config.toml
depths = [6, 6]
widths = [160, 272]
label_smoothing = 0.2
init = "trunc_normal_002"
grad_clip = 3.0
lr_schedule = "cosine"
final_lr_fraction = 0.1
Rows from block 4 of a small image classifier, named by matrix and row number. Each number is 128 + 32 x the weight over its row's rms, rounded and kept within 0 to 255. All counts start at 0. Numbers have three digits each.
After each channel's rows are labels from the 100 images, of 14848, where the channel reaches its highest value: "peak on" is the class under the peak. Only what is clearly more common there than usual is listed. The data: drawn branching plants.
# c30: last pointwise conv (model.blocks.4.c3.0.weight, 160x160x1x1), inputs 80-159

c30.129:142078110106156146170134142137148056120113065076135118146141149131137053197141104139069092150126133137209141152119174121119108149126140121166125140108151124110146095113152110157133118124077055094129155143143122187143133137095146147085115141
peak on: wood

c30.116:107155146165132097108163120114157125088103220177094101126133132130141122110180104107134138142150116140095163132120176178164099111129142140140117179126122165157125134128181208119162172103088132059135133099130117134062155171128147131140155146
peak on: wood

c30.35:146113150106106131159075128091143091102112193104142118147126174094168146164114099102167084149063123148086117130118104119153129141104133112079101113108122122101138110097182115170073154154093169113120095133149104143105140096128089101092220095
peak on: foliage

c30.51:158141094155179118077118106093130116174127153135136081154104081089144141143195173184165134134134126167139180117102128155124125108155137136074149126109115116099173091177106080140147153185128098145129141144156150139179143145183114099065163168
peak on: wood

c30.41:170171118103106089102102199150119108132188080120107130144096090184106226129158113145170116165155185087075153141154119117122171116090149117183170098134123123131093099119073116146118128137118154137148081169127124144146202188137124122159134130
peak on: wood

c30.158:100129128100144037089116120141156109137175124080139131128153105116177156117095133162126084179110141142066163204172173143117133096098137089131134170099106129141144107133132166135146090114101107121114165139130175088033144154107150111141124140
peak on: wood

c30.11:115117089171121131104165039088120117141167129131104102162091120026165184123184155146125129166138184157115189148079124102063095136128073124185102180120118172107161119143182124090093109127100104082147120172125145153125154129103106098142075154
peak on: wood

c30.128:103131129081166171104140174095103076128141132127132092117119151095118152161111158118125139171127183141108167132177088141118080111138131152184104131070080140091151128102140173126145087119115108087082108101167104139132133075070150188127149156
peak on: wood

c30.28:182126175130127103127121171130174127163055149095128084112137140063170135070201128146098118135154089172117132124119132122118105104123083117189210106119074117148132164121116101116178166143101084133137155114183117105122136141138139136093134143
peak on: wood

c30.111:174098141095102145141135179181121143088113155180155134072053103162138141137124128143094118141113166147112160108154100145129136105100131102104096113122144119114081177098108166109097145111078070095151026130129182173117138128125132073102148147
peak on: wood

c30.120:182129140132089125141087078114108126106126128216118136089136115159101136122164063153086228137127126150090152137161144158101098162148147070183145097181136122117136154076143109139136127152082169098181085117125122121109124183078127119173096152
peak on: wood

c30.108:167091086189117112120108146140149088092125098130161149130047134145085103119140124154176157130094152135128136121098172124132149059126131068138115147097149102090165149117163152115123144090134109170113121111107093118101112133124124116092143114
peak on: wood; foliage

c30.63:138119147108078128130136130131105123124151145125111135152169148124081120150125080169178114101055135089085130131177153165094126121090073112132147065138144122142139153137157108150117132077146093123121209134134119085052111148168118125146084027
peak on: wood

c30.151:144168106134207148162115166110066080138128077137132180106192038092134195103126150139126121095125117157125106125146156144102109165159127060164099164168092134167134172179107152142179144138122123134085108116159172130049110157084119111144120109
peak on: wood

c30.137:134095124134177093091163132114113065091139133126119080134100057076151139203185129194158099170138148150117169115133130168097132107165132123158100119087146134120152140109093130058127150110153138119145109147149156174088143107153083136110141139
peak on: wood

c30.54:168131142170094128135115091107156102103115182131088149121136129100126164111148111077144180170155158123118185150135137119195115087095105145174109129129108082123124153096115127157152197111093089089166185151142139138086108093094119144137109217
peak on: wood

c30.68:136163118115155118183115101153108110103143115078104150150140110125131153120149131121121116139167154148125133140164110053134156126148109172167187132136121140108122121155053114139104124165150119133141172094068090136126145179148103171148133135
peak on: foliage

c30.87:077161125153148111110109132143145148097138143125141151196111129123135130180122107183161156127136151124088178194055136124106153181144086113148142095123076087151075086137165119120137131153120093092120074105094124132119092147179116170131119192
peak on: foliage